From a checkpoint of a small CTC image transcriber: batches of 64.
Rows from block 8 of a small CTC image transcriber, named by matrix and row number. Rows with one number belong to one channel. Each number is 500 + 25 x the weight over its row's rms, rounded and kept within 0 to 999. All counts start at 0. Numbers have three digits each.
Before each channel's rows are labels from the 100 images, of 14976, where the channel reaches its highest value: "top examples" is what is common among them. Only what is clearly more common there than usual is listed. The data: short English words printed on busy colour backdrops. In brackets: how many of the 100.
# convs1: first pointwise conv (model.blocks.8.convs.1.weight, 256x256x1x1), inputs 0-127
# convs3: second pointwise conv (model.blocks.8.convs.3.weight, 256x256x1x1, transposed), outputs 0-127

top examples: the letter m (100); the letter p (41)
convs1.31:513546518500498526516491467501524502491528526528525510495539499481496462500496478535469508490517517524503555497506458437526473505457491479479490538483521519498549483462473449444462524499507488496476509515486565487473520497542510489497521555485459476499503529465543526516433490525526519482460496532489494533481499507461497493484521499491491481501530497519478526505510494549490502477519
convs3.31:493514505484515498492507465486496510518491477440523532549514433486488517549541484502487499547493539470493527465448489507506511559493488501537514537480471498471517519452474482494520501503491559496444492502504483463514478476479550456473476504503477491494526467522471480512491578507545475496560467448493487513515488527510520493510503503507494484474491475493482507464514524522514491509489

top examples: the letter e (88)
convs1.151:540498473528458492520499484512495492491533517533531475512498523481520513482509483510504486505525527468492517479550472491480502509531470489483527462518539521464525510527517475502490445513516554499464481485506507532507508482500470529507512492538480485516471513507498540495486509498511503497528502471573525515494502456550509485533499494529487515515528520520512510498507459463459481439470
convs3.151:489508520466512549518525533514509511551489525521499514489499486486510499496480507512514524498494545470519501468547470517510512491490512499448465522461527474503499504480544468462489452526487509472482487466500480517539495487493507527450530541507462541506490492513498500489480464470495500532515464523522511518486493530509503499482507502456524457492437521471500485489482512517501492513507

top examples: the letter d (85); small letters (63)
convs1.225:499559478502520510520495507524538500497512462517478489464486548492549453504481496503465544514497403482491488502487498505497485483482545527472551407496489498510509479496517510495532522488539506508503504521521532491526504516479530467485470469517486505504466501490534506499476513471516502507539493510446508471521477531499498519485488494481468524506455500478481453514532476498464497515496
convs3.225:479522494501492492488523485475532516528452513481519471505491535500460461546483495509494481501500481541513493495472469479497500517496529489502491576464521478487474503516518519555531467480500535503517492502507486459495502489547492539533536522487451517488524468518507499503497558505482540496471505491507485492472487508484528472506452548473434447470509478522506516506496528531531470511476

top examples: the letter o (92)
convs1.205:481500471434523471519494489524491494499505465466510531518458477510500492437514455486526531456532500502493503521472524484494457532547507509471492462491484531468525533518555513549523490520513523521503519477508462522500486494444475507530508488511518439472523499504479464514485503509513467491490486475490497505511514527513510501493451518471479475483498442434483474497490477522490572527473
convs3.205:488440489466497485488486497486513457552533470492536523470499501528515471443474488486530470480499518542514479480534472508476537528508561502518550541494507506496533488489483510482464511484513484515514500514461504465461485501502508509515516468480524478489517481502484505516532479503498496514504481507534535481510490504503519522474529472506454502536492472466526518518499515526492522505509

top examples: the letter t (66); the letter x (51); the letter i (51)
convs1.238:509533493471478489490500489561518450486509466478530490506490493542493488475546506507503496488541497506511498478509524524447511492472512556506494491485477512533453475454545525483518510471490552472519508532485524499487466489532515515440512482496487480460504479491491492490497472533526533503530475520511494470477492487482530509500452498467497493503494524489452451511464497504505479477509
convs3.238:581520524523475522525493520433470529460473475496520502462481510498463494536510537506535479457500455528530496489493498490521478475527485489496467497504478490545445443490494496460499502476479499524502464518481533526519495478499477497478481440490534506480509510450481494492450497488548458504465480493519486485488511496498454480537488531483519566521508473502519449508523484496524479490490

top examples: the letter o (89); the letter b (29)
convs1.101:471501491516479505520482546472494489501487467511533500490508517460520468473499475490504463507505453496520503494520512534489476470522499526483538480465454514460471503482515530559537490507517495471505511538573471498491501507551491499542498512433520504523510500452485509510471530499502521487523510546473460499540500525454542523507500507530476514496540458509502501529470529483491531513509
convs3.101:498519497509519554462451503477499489468474488509524489497502513505473505530478489524472506493556456453528530509479541530516531509546509451578483472509513536485509485497495538521483488531508467516500499483548508530474471537485482515538555502509484534531496529457491480515503482511493538488463488478527465525507489518497493483488484505513530517483469519521516491536523510496460483537483

top examples: the letter x (87); the letter i (52); the letter t (51); word: exit (30)
convs1.68:521523487498514504514521487497465475492528496510472505538511471490482475468532504560530497442474504490518485495490487515465493478480498499516523490469496496523484516479529475456519501512472494510516478491547460468477497506469528496516520532455542519526503494490489451494497493520523510464518495480499497505530493462482506497478510494510487516507587483476508460514472530510481464500538
convs3.68:512428454525462508505450511498483497526498508487504516480529509534493540522516538474504548440492477518496492498492519510499459534535522523512522522493507450508412520472520489508511472519499556538496512549452502485489517496477535500516562489478477528504487487523487550529505529496532503489525504512543513529503478502484496527528509477474519486505537492546565456478490499496485480531524

top examples: the letter t (51)
convs1.34:562508550496502459494431514526506500498480493510479483500495480534526519500501515480491501517493521521497482509535537488473480493495504508510522496506507495519517489502502500519544505482518507508553495506460483484495496544484428497547505497529484534520493490528471500512474466514479490524525491513477496539453508513515527503485509532433494515493520523546515502505515507480514469528509
convs3.34:519517508520486527574510493510491492526449518520486506486475496540466532485528525471480417508504494538526541493549524493500504500496518514506507549487491481509494508521487523551503513513541501488485534504463528516520500507491459487502482532481558491516522503501535550511528507557532539505514524513517520458491514486549481520493538517530515513509505509476532574492545508512464490515511

top examples: the letter e (76)
convs1.12:452522492524540493534478482469517542507507522473480509520522480476513470496495543574501480494480504521518503485502475486506531457502519530504482517471484512513511482513504536483485477522488471503485506491531529519498489491527477483482541507485449449520545465512506455443503557469502510511477498526525535498505480513501527510518500525501532526493507513466532504496506490481510479553528
convs3.12:540479545517464477496475508493513515501492535540509526554469503555499495519488497519523472529543524492540517505516494532487460478503526468466503504477493504518472528475483476461484521468479444527493512481480473508521490471475511512496478544510493505507486525494460507505478520506472513518490497517524529518531516493538501509505470512533523481498529485517509567488568491534493539480442

top examples: the letter g (62)
convs1.213:509520493512475498537524518505504494518491465460532448469478497564505512457486483491534519493513495513472494516524549505530472491467504497530510491518493498501529478486474520479538517496497503483487511464491480494492468512485528476506509492488511475489498484537480476516507525521506483500496510459452492441479499482486512470496536477459490471542486528470479508502502503504530501507514
convs3.213:530488514523501492517520519504514475521478508469478510432519480543481515510511507480482536472517514489483490506504476465518463513452534481489522491510502475495518480479523537524499485464476494488485475475503521519503518510505523485526507479499498514468492505553456511511513460486513481481496487500455492527471493538532502496507475504533479495476530527464512426497485518463501545473482

top examples: the letter x (70); the letter t (47)
convs1.7:487505536531490541514496477522514499493493493524510467505476494519483452486543504499481513466525535528508417479491523514494485519515474510502486506482433534512493473450487473492489559511504482503506504518494488493511499482513543505466470543499511505509501500501473471470476442523511491488488511487485526512500476503458500514536473504478531491520502498494515517483540493508530487492523
convs3.7:521476514474478514518527488456517488462541479502469528521489465517508492478444466500528503505456500506504520533532503502530500489527492472520530519500495516492480509482495518484493527500524502534549485514488529548501532508507486487476530517498513506475451503537517529524490495491550513470524526501507510484520516491495477547487512498480519533533477498462485536497488507523460500438509

top examples: the letter o (77)
convs1.191:520465461453492511526495474504522545507439528519536504480440453489497481488496457517516453524523532463502540488502483489485469518490513475498500469527545494511464507461516501500513508525480487511524526472502511502510484483530483519503525559513445496531508478482512487514519512479505499495499525512471511502468498497506519513497489467510484507491551455472469494464521573485501522482534
convs3.191:509468498509497497483537479475517523519540556496548534453457473496515482524478496527514509503548516517524541478512447471530470502516519529526559543447476513509504510522517526471510537520515505485534532513508440473472513506470500520515493493471444518507494488501532533490476510457499486505476498496498531496504537517504477482517518459491488443472505490452515497537512457508510481457484

top examples: the letter x (57); the letter y (25)
convs1.183:501536511509470550480518456549531527503486518500509444482493505478482535469496576510467469537508486490460525520472478455493475498521485494496474500537495523503431489517494470547446528496495494517533514454515502515471493489516513503493525467527503516503460542502487490467498507499528461484532498495552514523532512546506503505494486566494495492492501504490491532472504502501459508498525
convs3.183:508492490476508507476483513485488443485451540476467531479511500503495484475527463490501506545468531485533502461521506519463481488466464472466457529480522496510501508480474522525469510464488468506449469551517521521491493557477484516511460509480496465506511538477506479497479441452468494504473492487459482476442515489503500502477473535478510503451522487456487479499495530523523499472449

top examples: the letter o (62); the letter n (61); the letter w (26)
convs1.166:538506498459541517520498476450487495498473452521513536533503458532531512508519490508539496497546446541502487507499459522493511487487534499470530460491472517515505487526512499548459546523497462509506517511516500498495502488549476453565513476506488461500520494461481470491497512497503490495475546507482539492509516504516517512492510548509544531499456552487472518512516520507502525457492
convs3.166:530486490473513508506474501516494558535517532471465486532505521537524497559500493479480481468514520551508567473507494506507504492515504505492486462510507482491528512482452551483540525521494520499511514506495520502501468550444443481479469487488478522535491515531533539465499548469464469485485490492461511499459509485514523520490498521516539504511531526470510533527510491483545538500468

top examples: the letter d (48)
convs1.27:579492463537519486532525535482529498519527531524513501484527571507505521489536514517521502520485491474489477534438515499494472540495514466508496513478494527523535489478509511520487487489470545507496520518523464480519477498511469487477518515524521531499506511498501460542457516486500497508487552501483501500510532547500498521494467485536526491491526537493527466517483482493568543480483
convs3.27:474543475501470462509500504518525500490502488526545500527483497492485462457499507521504492491490499536515505488468524515508479528507438489485499483496507509526506479468509544526504498494501472509458535527514436509504523503534495555478506531499525441515490478479476481511492492470511497506493499530500508497448505496460488544485445512508471510493485474482440539545480513514506509486455

top examples: the letter o (81); the letter h (29)
convs1.92:475487525476513524483476484479501499524534531499493497507496475517470504491503479483521519507463478510505537513507534526510515520469505474498494469509502498475510459504526495510514506527499534508436448525495475500504472545488459490479477480456499492484504506515532492530488486479475495484502482493476494503517498482476493532513464454483485432497569531494547527480519478504542543487492
convs3.92:479481553446487479481497503520503496491517519537520484489485483511521524507519477453496486480500523499498491507515461492457513507502490482504474437516458495474461559505506515506499480505484543450506472529458442451516482540517500516499520499494502497508527512481527491500486527561548492508482530459529522492546482490500473514460514469495477521488459508479493527486464492501481504491515

top examples: the letter g (40); the letter d (35)
convs1.153:552475456505521479519499509537522498489509495481485498480546531468479496459491544522512527526510477532512487479484504488534515508471521488493472500488509501474505532507545479474472497522551492496481542523488447474498506505481499504455478488496496503531464456539488496510495479464505461487535533549467494497494518505467481444505511488497534427474531495523481513475534487467503514542477
convs3.153:526542491508458507452519526504537515504535528501547466503474487542471504480502517531461546497522498492523543487504470510462481506491524521549509501473487522481517513502492535499479487482510524459444538530508501530525495487501468510508544491478502505531467487498533507489537489461493477494500500537493522495522511551501491551565489536509476472527509481521501490485522456495470481466483

top examples: the letter t (62); the letter a (60); monospaced (40)
convs1.132:523515520477503520505420468494528510499452484495499511509502525526536471501485507503503501485490519476500512502507529523518502525513494479501491500484493489483531509516516523479472520467527472522540472519469495493479533506490431513515433513486456500489467481509510463476529488489530492464521461462510459496522516460467531499493500517508450512493485516519524503532491508509496492499502
convs3.132:467490524505476480503520520495474522500481464445492527455459487512495474468470532519492467492518480482465500467480465493475501470465520488468492503510512503523464486532510471480494518495497506512496485534497470495552431499522443499492489518490551514516495490490516508487447490515472486504429465480514489482461487451488494505502511508508461498535493520552504519507488498449493539467549

top examples: the letter m (71); the letter p (34)
convs1.88:470459468523524529528512548510531530488476544538520524504546539541533520521510502495503482519486487506468531442502472452487483512522497522510502532506512542515554502474514512484499461544481509499434515491501480525500477518509507532495494513488486532509508499533500487485484416496528505518523482506520459517484435477483494503502520507443497494494486494488494507540543491500464528479486
convs3.88:528459545529503508518510528491468490515446484476533545509512483542524476520557518458509504449470500494517497499531507469514478490538470479503488494510536511534518540500514528524502523495484513487461529493501475502529525522520492464505525529493474519481547525521464533485526457445507515523492512500527513566541513525532519516524528514514539541476461493525478536523480475509519533517512

top examples: the letter o (62)
convs1.254:500517566459505471518503454541496525492497491500489497463472530509494480490509489475482499471495499503540515441493488496515539554516480500506517493512530460461523494508588539485455515515505503506541493467492500505501507491528472496507476514533514501490478487516506522524486482490522485494543498513517519517554489469514465424554506498517523519525508496499566519421498537522490513550544
convs3.254:531502499478490556498493499517494492477491499493544465499508486478552489521518512484457494502490491519517497498488490522477530531491520519491550491498530449510520505500501499470486491513498526519501449510451515541467546490513529537507481511466525467525461537498503501535499500528549543482470498525456468542475492489484529474507525516487483492480515523496508507467488521440505467455454

top examples: the letter g (78); small letters (62); the letter h (36)
convs1.209:533482510495512480471493512544491482506493493524491515466486484515506534521515518488547539502480501515544472513488562536416496461498512525463542460494483494475553500555498510493501474520518487485499525542517470485494520466519502474503509546550552528496489488515466496553474526507529490486514491448501468504480539492448495521497512437533496452500529498498497541523516503478474494498511
convs3.209:502525512471467525477520542529496526487511511493504472507488480501485472495490517504523533492486518517486536563483460495453480496483482509448504487553519510488486501493514497503512486485512504517549492499524477469492559497520520527497507561500465454523486507510469534482522511496535507508514521530466523481536481508507477529535482520525460574514518511505493498486483503503535503494480

top examples: the letter d (47); the letter b (29)
convs1.150:476502517516511508548507498532499500491554534520500515492515537528526491548500538527509503479522481506504501498507557495502476520495503487580509569506495477513489550534516486549532472532485491450492515522521511488524466546500459539469499506487536545494487484514557513488484521494471523517518473478535464530450521512496491516490508491500481516505469535506512462475549489482507501496551
convs3.150:488471487515526488470531471513496544502507546527502460451503495477498437540504475490517545458506506509507505495517467467471507491485522510490488556504518500536504546528516516495516465509525472511484443484552552472502488477486478478511526509486472501525514478515523514497518504480518495512495484506504480476490472448470484452509515500491503536510512455468526555504498460511503486500464